Rows from block 5 of the image encoder of a small contrastive image-text model, named by matrix and row number. Rows with one number belong to one channel. Each number is 200 + 20 x the weight over its row's rms, rounded and kept within 0 to 999. All counts start at 0. After the name is the row's rms in percent of the matrix's.
Before each channel's rows are labels from the 100 images, of 14848, where the channel reaches its highest value: "responds to" is what is common among them. Only what is clearly more common there than usual is listed. The data: flat shapes of many kinds, plain or patterned, on busy backdrops.
# convs0: expand pointwise conv (encoder.blocks.5.convs.0.weight, 512x128x1x1), inputs 0-127
# convs1: depthwise 3x3 conv (encoder.blocks.5.convs.1.weight, 512x1x3x3, trained with AdamW), a 3x3 kernel
# convs2: project pointwise conv (encoder.blocks.5.convs.2.weight, 128x512x1x1, transposed), outputs 0-127

responds to: square
convs0.254,121,214,220,198,172,214,184,172,203,212,195,216,199,200,193,174,188,192,168,219,187,175,212,199,199,195,226,213,220,202,170,204,192,187,174,168,181,204,206,168,207,211,177,232,169,193,224,213,172,210,226,167,190,206,204,185,182,206,208,195,207,185,184,178,236,181,176,166,186,182,146,194,254,155,209,185,189,209,189,179,230,207,195,213,235,231,192,210,189,179,196,155,227,173,229,161,198,225,242,196,207,205,207,188,206,197,221,206,209,183,198,194,211,201,180,187,225,248,217,208,185,196,199,210,189,196,204,214,212
convs1.254,082,204,168,200,183,244,196,212,187,192
convs2.254,097,201,210,202,177,159,178,221,240,176,219,178,197,192,183,206,219,202,192,161,200,200,180,183,160,230,226,188,216,209,232,247,191,201,187,198,213,190,224,214,202,201,200,182,195,213,203,201,220,173,194,186,236,211,210,194,210,178,195,225,183,227,173,207,196,175,202,216,190,212,183,208,210,221,226,225,233,215,204,218,167,223,196,162,184,184,234,197,211,236,220,262,188,215,182,175,169,200,168,175,171,179,199,198,189,179,201,177,183,201,176,202,199,188,224,211,170,180,168,210,214,202,188,219,184,207,202,184,190

responds to: count: one; triangle; largest shape: triangle
convs0.365,118,232,254,201,213,217,188,190,208,216,208,129,174,207,175,194,201,136,192,186,208,225,215,193,206,232,171,172,199,186,229,229,201,212,196,223,200,195,223,217,187,216,215,188,208,190,220,211,194,198,185,175,190,160,206,199,192,176,180,219,164,197,180,177,207,180,196,190,217,201,202,192,218,180,201,194,174,227,165,205,172,223,199,181,210,206,212,189,200,198,194,213,232,196,178,213,204,204,163,182,227,248,190,205,213,205,186,218,169,222,208,190,206,193,204,224,180,198,209,186,183,217,245,211,195,199,233,203,206
convs1.365,083,200,231,179,184,239,196,190,186,210
convs2.365,106,177,215,177,206,215,164,201,189,191,170,215,179,162,207,209,181,212,197,203,177,181,183,194,218,244,209,240,214,191,198,188,206,195,174,198,190,187,152,207,190,225,230,197,208,204,154,223,191,187,179,192,204,243,192,196,206,212,185,209,197,168,219,166,244,190,213,221,165,172,200,212,237,191,219,201,203,221,201,206,238,173,150,185,207,202,230,202,213,230,174,190,194,213,200,177,186,181,204,200,207,231,232,196,182,214,170,159,208,177,186,246,198,210,214,195,201,200,190,197,195,183,192,192,206,188,206,196,203

responds to: count: one
convs0.393,092,186,216,187,188,219,179,231,181,197,213,158,219,201,202,205,196,181,172,214,195,199,218,193,204,176,169,160,187,194,191,237,184,225,196,191,201,186,207,194,236,200,180,228,222,185,237,212,213,223,181,161,216,213,210,192,225,203,163,210,195,215,185,216,157,186,209,180,207,231,202,223,187,212,186,184,178,211,194,189,196,191,186,210,252,198,193,205,209,260,211,203,219,167,188,184,217,214,169,198,168,199,191,207,220,190,184,238,227,177,217,194,217,189,198,179,208,172,198,202,171,208,187,217,203,170,186,221,246
convs1.393,098,197,188,222,191,154,200,212,222,210
convs2.393,086,224,232,166,212,198,183,195,196,194,198,210,191,198,174,202,182,176,193,216,202,177,174,227,199,214,206,142,176,220,188,195,208,206,219,217,202,232,198,215,196,193,196,230,198,158,185,163,194,222,191,190,172,196,178,204,208,204,211,176,169,186,183,199,204,199,178,183,201,205,237,220,203,226,214,217,201,195,215,200,202,213,176,200,209,168,233,188,196,199,209,173,220,207,223,207,159,167,193,224,187,204,252,159,182,187,219,204,205,220,180,194,219,218,215,183,191,127,225,212,195,212,215,182,205,188,193,237,180

responds to: white shape; its colour: white
convs0.261,086,238,198,190,159,184,183,213,203,203,223,191,192,204,208,135,198,178,209,168,195,192,226,196,195,192,239,181,194,221,216,213,185,217,201,196,194,223,206,241,174,192,172,189,223,213,211,198,203,195,179,184,179,205,235,192,211,152,200,183,174,220,208,238,171,184,206,200,193,162,227,219,237,220,179,221,223,220,185,209,188,202,222,202,166,207,205,196,200,192,210,212,219,217,170,200,203,216,226,171,204,197,207,228,183,185,200,186,214,231,175,191,206,239,191,210,189,204,194,169,199,258,214,195,196,205,205,192,170
convs1.261,108,216,204,200,182,251,214,209,188,204
convs2.261,092,177,190,190,212,170,213,197,227,174,186,185,223,165,210,207,174,206,166,234,210,190,244,230,220,189,207,193,197,198,225,165,203,215,235,193,194,195,174,169,234,206,226,216,217,198,230,173,198,210,189,165,210,179,236,174,246,222,193,189,198,220,199,199,214,214,170,218,238,234,199,157,189,191,208,176,198,199,205,175,206,229,170,170,197,209,191,209,180,243,185,167,192,210,228,197,190,208,182,193,227,196,227,205,193,189,165,196,211,192,208,232,180,218,213,208,229,205,199,199,212,191,218,218,211,194,199,202,201

responds to: black shape; triangle; its colour: black; largest shape: triangle
convs0.465,087,198,183,169,240,191,197,151,180,217,217,199,157,175,200,198,183,187,193,235,184,199,199,223,220,215,214,233,173,222,193,188,209,191,178,209,189,179,200,227,179,226,204,177,214,172,204,199,220,207,178,219,226,155,195,190,189,190,217,187,205,217,204,210,203,207,176,187,203,223,207,216,203,221,179,190,210,183,144,200,183,187,155,202,174,224,199,187,196,206,178,178,170,200,200,195,168,171,186,236,216,151,170,190,186,201,191,199,189,200,194,212,219,238,192,193,231,186,217,187,201,195,180,182,212,173,185,186,162
convs1.465,110,168,223,217,213,202,197,196,194,162
convs2.465,082,214,225,210,185,192,187,218,188,206,190,194,178,191,162,207,203,167,213,163,233,203,220,182,184,202,216,184,209,164,225,213,211,224,218,178,205,204,226,209,227,172,196,199,134,188,192,208,194,175,186,225,179,226,201,187,209,195,172,234,189,222,199,210,192,186,187,178,188,205,208,189,184,181,217,227,218,189,188,223,186,203,201,205,163,215,211,219,232,178,199,192,215,225,210,191,183,237,213,185,159,231,210,237,205,214,209,202,229,212,197,173,206,185,223,228,196,181,171,187,227,204,173,198,138,198,201,188,218

responds to: count: one
convs0.499,082,164,198,183,231,192,198,183,220,234,238,193,169,200,181,212,175,209,183,231,212,208,216,206,195,201,178,235,197,222,195,189,213,211,183,217,188,212,181,172,224,185,181,210,224,159,190,148,172,216,207,205,216,183,202,211,198,195,214,200,182,155,190,215,190,189,197,190,165,202,188,236,182,224,190,165,197,185,204,192,201,203,246,186,208,214,218,176,157,200,203,238,227,216,219,217,179,214,203,189,219,236,157,183,165,202,191,187,191,203,171,209,210,197,224,192,183,206,178,210,213,183,233,193,177,227,193,215,200
convs1.499,093,199,175,179,177,178,173,195,177,184
convs2.499,128,213,190,205,185,208,206,192,203,165,181,204,224,200,187,204,206,218,170,212,192,226,227,207,166,173,237,180,211,176,203,209,204,196,201,202,195,226,227,186,190,217,207,192,198,186,194,246,206,172,191,221,197,192,190,185,232,174,188,227,189,209,212,197,192,174,206,211,217,220,208,155,215,198,199,206,213,205,214,179,177,190,172,193,219,180,184,200,218,206,162,168,194,203,144,214,218,216,209,193,156,176,239,216,218,248,222,208,223,186,215,159,209,214,160,216,209,160,209,193,219,206,170,197,232,173,202,203,213

responds to: black shape; its colour: black
convs0.356,102,186,205,225,217,203,177,201,190,216,223,229,176,180,212,192,197,212,184,194,201,190,178,202,233,143,186,188,204,223,232,195,239,198,191,190,197,192,186,209,184,225,209,222,220,167,172,194,205,215,236,172,166,232,208,194,177,211,185,217,184,170,219,188,205,208,221,186,205,201,213,225,236,193,192,235,227,214,191,200,222,196,194,197,191,215,179,202,193,215,208,193,197,202,185,199,197,219,192,183,189,201,158,167,224,180,228,213,160,188,217,192,191,174,203,208,197,241,170,216,246,230,208,218,171,209,219,188,148
convs1.356,104,200,180,177,226,177,176,214,218,181
convs2.356,082,178,203,213,152,174,181,207,191,181,214,189,182,176,188,205,207,190,207,203,191,207,227,208,181,214,172,238,176,243,192,174,209,199,207,182,205,178,223,230,203,201,231,193,217,197,173,196,210,204,231,165,195,191,169,232,178,185,219,207,232,169,222,191,187,206,191,214,195,205,174,261,168,190,191,181,237,208,172,222,220,195,193,188,177,196,192,193,181,227,228,183,180,195,192,212,187,229,214,168,219,216,181,200,187,210,224,196,182,219,230,221,207,177,224,248,225,206,207,192,216,214,204,207,212,221,200,218,173

responds to: white shape; its colour: white
convs0.253,108,181,227,206,208,219,224,192,192,163,184,191,170,176,198,190,173,163,217,161,183,195,167,196,186,218,195,184,231,151,196,189,219,183,198,171,195,190,172,218,210,191,236,188,197,195,200,188,201,201,207,184,191,179,176,215,206,195,180,202,197,151,206,219,193,214,205,205,223,214,234,216,217,196,221,211,190,203,228,204,152,202,211,214,198,190,205,205,220,202,171,167,208,222,169,191,207,213,190,168,221,209,195,208,223,208,246,237,205,225,210,228,178,199,206,201,159,207,237,178,197,234,234,205,203,195,166,182,211
convs1.253,089,170,217,192,228,219,198,204,170,182
convs2.253,098,209,186,198,186,180,199,192,191,239,214,214,140,214,218,167,198,189,187,228,194,179,225,190,197,214,198,206,221,210,210,231,166,197,211,206,185,203,207,235,196,178,178,201,180,170,210,191,176,188,175,150,191,208,227,174,251,202,198,225,250,197,171,204,180,177,210,166,183,185,197,236,222,219,235,200,236,198,206,187,201,196,223,209,203,212,184,178,211,186,202,193,221,231,207,238,200,207,210,205,181,194,159,163,201,177,213,224,210,212,220,200,239,206,195,206,200,210,200,229,207,210,198,168,202,202,201,211,200

responds to: square
convs0.152,133,180,217,193,196,204,195,182,219,225,206,185,182,166,190,187,214,185,216,197,165,199,169,179,171,191,181,211,178,198,209,206,178,188,198,220,201,185,242,202,225,203,188,216,216,178,176,213,199,231,214,201,200,215,205,164,164,198,199,241,163,242,212,204,193,162,214,196,219,207,226,191,211,210,217,218,193,178,222,212,208,251,224,184,159,232,204,206,224,177,170,221,221,168,169,198,180,212,169,214,214,186,204,168,190,164,189,198,206,220,229,200,186,200,198,206,217,189,210,218,187,237,189,199,178,182,210,198,240
convs1.152,088,204,192,202,214,164,217,169,224,187
convs2.152,133,189,225,208,202,216,166,203,188,216,214,201,191,225,231,213,215,207,213,211,202,193,213,186,191,162,205,192,198,174,186,203,207,199,185,210,221,202,229,214,217,226,188,173,232,166,191,222,194,194,199,208,216,200,200,190,179,215,169,230,192,173,249,161,202,160,226,201,224,189,220,221,207,192,216,218,213,245,216,200,203,206,178,203,225,181,216,216,232,221,167,175,182,176,208,192,202,199,193,173,205,221,233,226,161,186,172,166,234,214,189,227,249,202,204,195,170,173,202,225,186,191,185,183,193,196,190,205,167

responds to: purple shape; gear; its colour: purple
convs0.368,085,192,214,190,216,187,157,202,223,236,216,187,228,218,212,238,192,182,208,183,169,179,182,235,183,215,148,176,168,191,162,182,178,203,229,226,181,195,178,186,193,161,178,198,155,170,235,177,195,202,207,198,196,223,198,187,180,218,206,207,216,212,208,200,208,220,202,189,186,191,190,217,167,212,206,184,197,188,194,238,210,196,205,189,154,232,202,220,186,190,201,177,163,179,215,225,194,199,235,188,188,180,213,207,188,175,207,222,215,226,157,179,200,161,209,178,220,203,204,204,191,190,191,208,201,192,191,208,199
convs1.368,096,205,234,214,221,177,212,219,217,220
convs2.368,082,165,185,206,175,220,202,213,205,171,167,229,175,188,189,205,159,215,201,220,207,200,197,180,210,208,220,198,194,204,192,189,222,187,203,192,209,209,159,178,224,211,209,169,191,234,193,238,202,208,213,178,182,237,186,186,179,189,185,199,207,183,187,217,192,211,200,189,225,187,200,187,204,203,229,171,208,189,230,176,190,185,198,230,191,192,170,213,224,194,194,209,181,213,180,180,204,203,180,227,190,192,192,227,183,258,192,187,169,171,190,172,196,250,220,168,164,216,246,229,215,236,183,212,214,188,175,212,213

responds to: square
convs0.281,092,202,233,175,198,209,194,209,173,180,224,211,186,194,166,188,196,219,220,228,227,231,216,218,187,173,204,173,166,175,212,180,218,243,207,254,238,246,209,188,174,192,219,204,169,193,230,182,216,173,185,173,209,178,199,205,159,194,206,178,223,209,207,224,216,200,206,217,226,228,201,206,178,203,220,222,196,186,191,183,199,205,215,201,220,190,248,164,181,225,206,197,216,203,190,195,215,200,183,194,202,211,185,225,198,191,233,229,206,216,195,198,226,196,178,201,199,231,207,233,222,213,216,222,225,175,214,196,188
convs1.281,081,211,213,201,173,231,208,210,170,176
convs2.281,086,184,208,201,175,214,207,181,194,185,221,222,174,213,199,183,222,212,202,199,228,188,166,192,190,238,180,210,194,233,226,192,201,189,188,164,220,194,210,244,215,194,154,205,196,195,157,263,163,206,191,194,193,216,192,214,215,192,197,174,212,214,206,202,233,184,189,213,178,203,234,185,211,237,206,213,199,204,168,204,206,223,175,168,194,208,223,218,189,154,219,169,187,194,214,196,224,184,198,192,216,182,176,219,202,211,229,204,200,215,170,207,185,204,230,210,202,211,213,207,187,198,228,162,193,209,250,183,209

responds to: purple shape; its colour: purple
convs0.136,084,196,186,227,150,219,188,237,201,197,222,194,225,194,176,215,207,187,205,211,160,222,174,191,192,195,199,203,199,199,192,194,163,181,214,208,204,163,212,188,212,182,217,205,174,206,176,218,187,224,209,196,187,211,218,203,179,223,246,184,228,210,175,204,183,216,178,172,185,213,166,189,207,225,206,188,187,201,215,193,180,197,181,212,222,195,214,159,198,153,218,216,223,228,190,198,187,222,181,254,228,203,179,197,201,159,206,188,224,200,198,214,165,219,165,208,152,191,183,197,220,212,196,201,227,209,219,221,194
convs1.136,093,206,232,193,226,203,185,221,190,167
convs2.136,077,231,236,170,229,160,190,235,194,179,181,229,187,221,218,159,191,201,208,213,196,190,214,181,169,234,228,178,184,198,193,209,202,183,238,196,205,217,195,197,187,186,242,209,221,212,210,228,205,223,221,196,235,206,218,198,201,231,207,185,194,231,203,226,199,215,185,213,186,211,213,206,197,215,250,166,228,193,197,229,203,180,182,212,214,241,231,160,162,196,194,160,207,223,199,191,214,179,226,176,198,175,202,178,202,197,224,189,225,182,220,222,208,180,193,209,187,202,192,191,213,214,192,196,195,225,213,213,210

responds to: square; largest shape: pentagon; largest shape: square
convs0.471,127,169,196,200,207,201,199,198,228,192,187,216,195,191,176,203,188,214,229,189,216,198,212,188,198,176,203,189,218,248,223,206,205,236,218,173,223,224,197,195,178,206,181,203,188,213,196,195,215,205,195,169,176,167,205,202,193,195,190,214,223,164,209,205,211,187,203,181,195,207,204,175,153,212,215,211,196,166,186,190,197,224,168,247,157,176,214,234,179,195,203,214,211,198,219,208,196,206,206,241,196,219,199,252,246,206,238,238,215,203,214,185,172,168,158,188,199,197,165,187,203,206,200,158,210,216,190,191,189
convs1.471,086,207,167,197,196,235,221,201,193,173
convs2.471,133,226,221,193,196,204,176,196,210,178,221,202,198,215,202,222,195,183,165,211,194,188,200,210,180,227,198,183,202,159,195,207,208,200,148,186,206,172,243,191,209,230,177,209,214,193,212,218,205,182,180,207,231,219,203,185,183,194,196,213,215,232,212,178,214,226,199,215,203,191,184,203,226,193,223,230,218,233,228,247,203,230,223,178,238,187,203,168,201,208,171,203,181,204,181,197,190,223,204,184,190,228,225,198,155,236,173,185,214,198,178,230,250,191,191,225,195,188,188,212,223,198,206,188,151,188,196,195,189

responds to: white shape; its colour: white
convs0.91,105,221,195,157,184,190,174,180,197,207,206,170,205,159,207,161,256,201,215,180,216,206,201,217,219,219,215,198,174,206,202,189,219,159,226,195,196,198,221,206,186,200,180,205,233,174,208,197,215,216,204,233,178,158,225,161,188,220,174,202,197,169,181,187,196,204,184,184,197,197,208,245,208,222,220,194,204,206,223,204,215,210,226,234,197,213,188,225,219,205,208,195,200,219,164,195,181,186,197,180,236,181,187,219,168,206,234,207,176,188,212,207,175,218,204,236,190,188,192,169,184,191,179,220,175,168,186,184,185
convs1.91,096,220,205,207,188,160,223,188,176,211
convs2.91,108,159,215,206,182,248,181,229,189,189,176,188,225,175,189,177,218,201,194,208,206,223,220,162,173,198,190,197,187,223,196,193,191,174,224,208,193,196,224,202,216,202,213,212,187,198,187,224,206,206,207,208,210,193,161,175,183,232,203,169,191,217,202,215,178,201,187,160,184,203,174,220,213,204,201,220,189,219,193,195,223,179,245,193,192,193,195,212,185,224,193,227,183,171,235,170,189,242,195,222,176,165,217,221,179,207,161,220,187,184,232,176,180,247,197,231,180,188,227,209,223,181,180,218,194,207,189,209,191

responds to: flower; star
convs0.41,126,209,211,207,223,178,199,181,229,214,151,220,209,189,232,198,206,197,208,201,186,188,233,216,172,208,180,189,221,232,204,196,198,198,163,180,178,211,193,206,222,198,165,243,223,203,225,222,226,222,221,160,205,173,195,228,210,187,180,199,207,202,202,195,198,224,215,203,206,185,219,178,199,170,204,169,237,143,217,211,185,217,161,216,176,200,240,205,162,183,220,217,202,205,200,200,181,218,188,224,169,224,223,203,228,228,229,183,190,211,204,198,196,211,191,232,228,192,198,210,176,202,202,181,191,173,203,180,194
convs1.41,094,184,231,205,223,165,199,194,220,187
convs2.41,114,205,200,209,195,182,186,229,203,215,207,179,224,196,236,198,206,223,200,207,204,207,211,193,187,208,161,186,185,173,208,202,204,189,185,195,232,221,214,204,187,210,179,210,201,187,258,185,192,198,200,205,194,188,212,163,166,179,204,195,198,191,236,212,181,208,197,185,219,176,178,189,221,173,180,195,225,220,199,209,202,196,201,202,194,197,215,232,185,209,159,195,202,202,244,174,186,210,182,219,201,216,230,205,167,210,201,189,212,219,198,215,220,184,183,246,192,158,153,261,232,198,188,164,188,223,169,235,219

responds to: square; pentagon; largest shape: pentagon; largest shape: square
convs0.464,102,188,179,205,209,206,213,226,163,188,200,214,222,202,175,204,209,214,199,232,191,216,191,184,196,172,212,242,215,207,163,168,179,224,229,217,189,173,180,194,199,211,187,189,148,207,206,208,180,183,181,221,236,215,166,193,217,220,239,202,245,229,179,243,194,191,198,205,182,213,192,181,199,208,201,143,172,196,188,185,185,205,218,203,215,219,217,201,218,207,196,224,192,194,210,183,144,201,207,203,176,189,225,183,172,203,197,204,195,162,188,182,228,197,215,208,231,209,168,211,205,182,190,200,190,170,182,189,194
convs1.464,105,182,210,204,220,230,190,218,174,173
convs2.464,100,206,235,186,213,246,161,166,211,208,195,211,190,211,214,189,216,189,198,218,163,200,196,225,232,179,184,186,209,215,209,160,193,224,195,201,171,211,168,188,218,207,209,230,207,176,195,159,194,176,175,201,182,205,214,210,184,194,209,217,195,156,215,156,200,185,184,187,179,204,195,220,212,186,203,228,196,209,228,201,205,199,203,180,216,187,237,195,211,165,181,191,212,213,166,182,205,189,211,243,234,195,217,210,210,209,252,173,237,230,171,234,180,202,201,208,193,190,195,203,218,176,217,194,213,204,183,221,183

responds to: white shape; its colour: white; count: one
convs0.155,084,207,161,223,230,245,201,210,193,200,213,200,213,243,194,206,209,226,211,229,169,175,187,174,212,196,198,208,214,201,228,189,203,207,187,209,187,190,215,188,211,200,174,222,209,176,210,195,210,208,200,171,219,174,184,182,202,198,181,206,204,212,152,208,178,193,230,212,217,183,230,212,205,185,191,178,187,205,211,149,213,232,216,229,178,205,187,187,219,243,184,185,221,250,192,206,252,230,211,205,189,170,212,188,217,246,193,213,187,209,206,189,220,209,230,211,183,184,236,183,201,229,187,215,191,193,209,179,184
convs1.155,090,204,208,224,224,208,238,227,211,203
convs2.155,084,182,229,207,242,181,193,196,197,220,214,206,269,212,227,186,224,203,216,199,194,232,173,178,173,182,232,201,178,214,218,217,188,197,194,183,214,193,174,198,179,201,220,176,226,193,178,175,210,195,215,215,193,201,220,217,207,200,223,251,181,206,197,190,189,201,160,184,182,152,159,170,199,178,205,176,222,203,189,189,196,172,224,214,202,207,194,208,206,203,207,200,148,202,172,195,210,218,196,205,192,180,235,169,177,204,213,190,197,155,216,194,204,180,201,171,220,209,203,217,193,210,202,184,185,230,209,170,193

responds to: flower; largest shape: flower; count: one
convs0.100,110,245,177,198,201,211,217,200,202,178,244,169,165,189,202,171,187,209,188,220,209,222,214,181,232,208,168,210,204,193,197,172,218,163,163,194,219,209,234,205,204,186,193,224,238,198,166,219,214,206,196,219,178,200,206,196,193,196,209,224,223,197,211,171,221,210,193,159,213,199,214,219,208,210,224,192,205,174,172,209,193,186,215,187,195,260,178,199,222,190,222,199,191,231,199,227,221,216,218,193,191,211,168,195,198,194,183,171,192,203,244,188,208,198,201,175,171,187,226,198,177,195,207,190,254,206,180,201,222
convs1.100,098,170,175,188,208,234,182,199,216,209
convs2.100,101,204,195,182,202,200,202,185,174,209,186,210,202,190,236,182,192,212,188,165,225,210,237,195,185,178,208,183,179,189,182,240,188,185,246,209,215,213,210,185,208,236,216,213,179,212,188,192,236,225,232,186,194,179,160,219,191,188,198,188,188,166,204,223,186,212,214,230,212,157,181,193,225,191,220,221,178,184,187,192,209,190,212,213,186,186,217,194,181,201,187,170,203,191,205,254,168,175,197,195,156,206,213,178,193,174,226,208,204,196,224,202,176,177,223,214,188,180,224,186,174,187,235,187,167,199,193,194,158

responds to: white shape; its colour: white; pink shape
convs0.479,090,212,190,159,209,224,192,205,199,190,206,213,209,240,187,190,191,208,223,173,194,153,179,211,206,201,195,234,220,213,174,218,178,204,212,190,193,189,210,193,188,188,176,183,235,168,175,208,199,198,196,201,185,196,216,171,174,211,191,161,182,186,172,171,204,186,197,182,184,181,244,214,222,230,231,199,225,174,197,217,210,219,221,219,207,193,194,161,204,187,203,217,204,205,215,230,193,178,178,233,178,196,192,219,214,213,202,181,212,216,211,190,205,200,168,164,201,208,235,220,183,171,218,162,197,234,260,186,197
convs1.479,095,214,208,194,226,233,236,198,214,196
convs2.479,099,257,149,219,203,186,218,215,241,196,226,170,201,192,212,192,226,225,207,190,153,230,190,180,215,179,229,228,177,194,198,234,183,209,232,219,167,154,168,196,186,210,188,218,161,213,203,188,214,187,177,216,192,225,193,170,189,186,182,184,200,199,203,224,215,226,203,197,185,192,205,168,198,191,226,210,204,216,193,182,185,217,205,194,183,222,209,196,205,195,204,227,213,169,194,168,216,204,214,208,217,177,225,210,213,203,183,179,204,190,200,195,187,238,194,179,224,170,204,211,188,188,182,201,208,195,237,162,194

responds to: black shape; its colour: black
convs0.42,104,205,173,220,233,181,215,194,174,189,221,215,187,204,162,207,219,217,164,206,198,212,228,210,182,205,188,212,210,198,163,191,168,189,182,225,195,167,177,228,201,161,168,213,203,193,206,181,241,188,208,178,205,198,212,197,171,183,197,230,187,193,212,203,206,189,199,216,208,207,170,234,212,223,229,200,185,230,172,220,189,212,219,201,167,153,220,208,213,203,220,212,207,245,189,177,173,207,177,228,218,231,171,214,197,207,209,213,183,191,196,210,199,202,214,186,233,235,185,220,194,206,238,170,195,210,179,232,173
convs1.42,089,213,233,220,197,181,176,189,171,194
convs2.42,091,177,194,205,215,170,189,184,199,191,206,204,180,191,160,187,205,171,170,197,202,197,207,185,211,220,189,220,227,198,163,186,185,199,202,210,242,178,190,184,214,174,191,201,207,186,201,194,226,194,227,214,184,221,184,207,201,183,237,215,207,170,217,197,195,161,199,219,183,194,194,242,178,206,255,217,230,187,203,226,202,194,236,199,205,203,191,190,188,206,221,216,236,189,211,187,188,233,178,186,220,198,155,223,191,191,229,194,168,233,184,221,198,225,190,247,213,226,222,192,229,228,189,243,206,203,183,191,174

responds to: white shape; its colour: white
convs0.440,087,137,206,241,221,185,208,205,195,164,197,219,212,220,188,194,219,210,227,190,191,225,189,188,204,198,217,187,220,198,193,209,206,192,190,230,182,204,206,172,175,193,180,195,195,193,158,209,218,244,184,199,185,212,215,219,194,178,198,158,187,194,173,235,185,204,217,189,224,200,232,214,247,197,164,169,187,189,172,206,195,178,200,218,206,187,192,201,208,189,186,223,218,206,208,222,153,200,165,219,200,179,214,213,214,238,241,200,194,178,236,194,197,208,227,210,210,186,236,178,214,200,192,200,186,200,217,202,238
convs1.440,087,239,225,196,209,199,183,176,178,195
convs2.440,083,194,191,172,181,219,207,187,172,185,180,192,205,202,222,237,208,198,227,196,197,214,218,198,197,213,194,220,206,212,194,234,237,215,174,215,167,210,191,204,205,184,195,197,220,175,199,184,230,188,191,205,218,220,199,199,195,142,228,182,184,208,204,208,206,185,169,193,213,146,227,186,184,183,226,194,190,203,133,196,217,246,191,194,186,209,229,202,194,222,181,192,221,196,217,197,166,190,222,203,226,206,224,183,191,185,182,181,186,167,175,220,203,171,166,213,195,215,155,188,184,181,213,175,171,217,197,217,188

responds to: flower; count: one; largest shape: flower
convs0.327,097,204,138,207,179,207,214,191,167,165,262,249,198,189,227,190,196,243,222,199,218,198,193,169,224,182,190,225,204,184,192,225,202,182,208,223,214,193,210,190,182,195,205,206,208,227,199,211,221,192,212,230,211,216,185,184,212,192,192,168,200,209,209,188,206,188,217,207,193,195,195,249,182,219,169,170,203,175,199,171,214,219,201,198,206,212,204,231,196,191,168,184,208,189,221,224,217,186,212,204,216,162,146,197,206,202,177,192,197,193,223,229,217,202,175,165,187,204,195,173,199,188,170,189,221,204,197,179,189
convs1.327,109,196,161,221,212,205,212,213,167,202
convs2.327,097,159,193,209,191,192,194,213,207,165,190,161,186,203,186,202,192,207,242,187,167,195,207,228,230,209,201,195,175,164,255,171,167,200,235,201,223,216,202,191,213,192,209,219,212,210,197,188,166,226,205,193,223,173,228,190,191,190,210,167,195,191,220,205,216,221,205,207,217,178,210,197,212,158,215,228,186,192,188,177,216,196,186,178,211,211,195,215,212,204,227,219,178,219,185,231,154,186,203,179,213,188,205,208,203,207,223,175,201,202,226,185,175,188,203,228,210,153,192,217,215,172,238,226,206,180,196,237,208

responds to: purple shape; count: five
convs0.11,097,170,230,205,220,219,165,227,213,217,228,171,223,207,186,175,183,215,191,203,226,182,184,219,184,215,186,212,185,213,190,185,195,215,208,200,181,193,170,212,210,160,212,175,200,204,188,198,167,239,223,198,175,223,225,180,196,199,218,134,163,169,212,190,232,218,185,193,214,202,219,192,192,212,229,192,201,178,199,206,231,229,214,178,226,206,196,221,174,187,205,207,210,228,222,215,213,198,188,214,190,228,179,221,208,144,214,209,188,203,172,212,193,210,190,175,196,192,204,218,226,192,202,216,177,224,245,192,198
convs1.11,097,190,230,215,180,193,186,214,164,183
convs2.11,100,212,195,144,226,184,188,211,214,228,213,173,211,215,156,175,200,186,188,170,193,219,200,160,185,208,187,218,189,211,197,156,212,166,213,209,180,209,184,178,219,178,215,180,201,204,217,194,198,225,179,197,197,210,230,224,184,199,182,192,219,203,199,176,205,186,198,149,200,183,191,199,203,196,210,203,180,188,213,203,196,220,237,216,220,226,215,215,195,205,195,224,215,244,203,204,215,161,204,185,213,243,178,200,200,184,211,192,211,180,169,221,173,187,217,161,186,167,209,226,190,193,196,193,150,224,237,208,209

responds to: white shape
convs0.33,099,240,183,208,209,146,175,235,211,203,172,189,195,222,180,213,179,184,192,210,181,177,177,184,173,230,193,178,204,181,201,211,194,210,234,212,185,239,213,189,195,192,176,234,168,219,206,203,216,182,199,201,169,181,210,223,180,203,204,197,198,216,210,200,187,199,250,167,214,202,239,202,167,180,220,214,216,167,216,221,228,205,193,175,206,179,201,205,223,226,188,192,224,214,208,166,192,226,161,201,228,199,205,179,195,174,204,199,218,230,210,182,172,205,208,210,147,204,216,173,208,197,210,197,181,192,210,176,208
convs1.33,114,202,211,197,214,251,223,206,199,207
convs2.33,094,182,249,246,203,205,220,157,185,192,209,244,209,206,200,195,192,196,211,225,224,190,183,191,216,193,215,201,164,205,187,185,202,186,222,209,216,206,163,183,184,224,231,209,222,174,195,206,184,175,202,205,223,217,198,188,208,211,190,216,212,203,194,191,200,216,192,232,195,203,219,215,209,184,196,208,176,173,184,128,221,202,237,168,212,188,187,233,182,182,207,199,178,218,206,213,198,223,246,205,196,223,220,206,186,226,193,177,168,213,154,203,202,240,221,205,204,178,162,218,176,205,213,201,200,213,193,203,203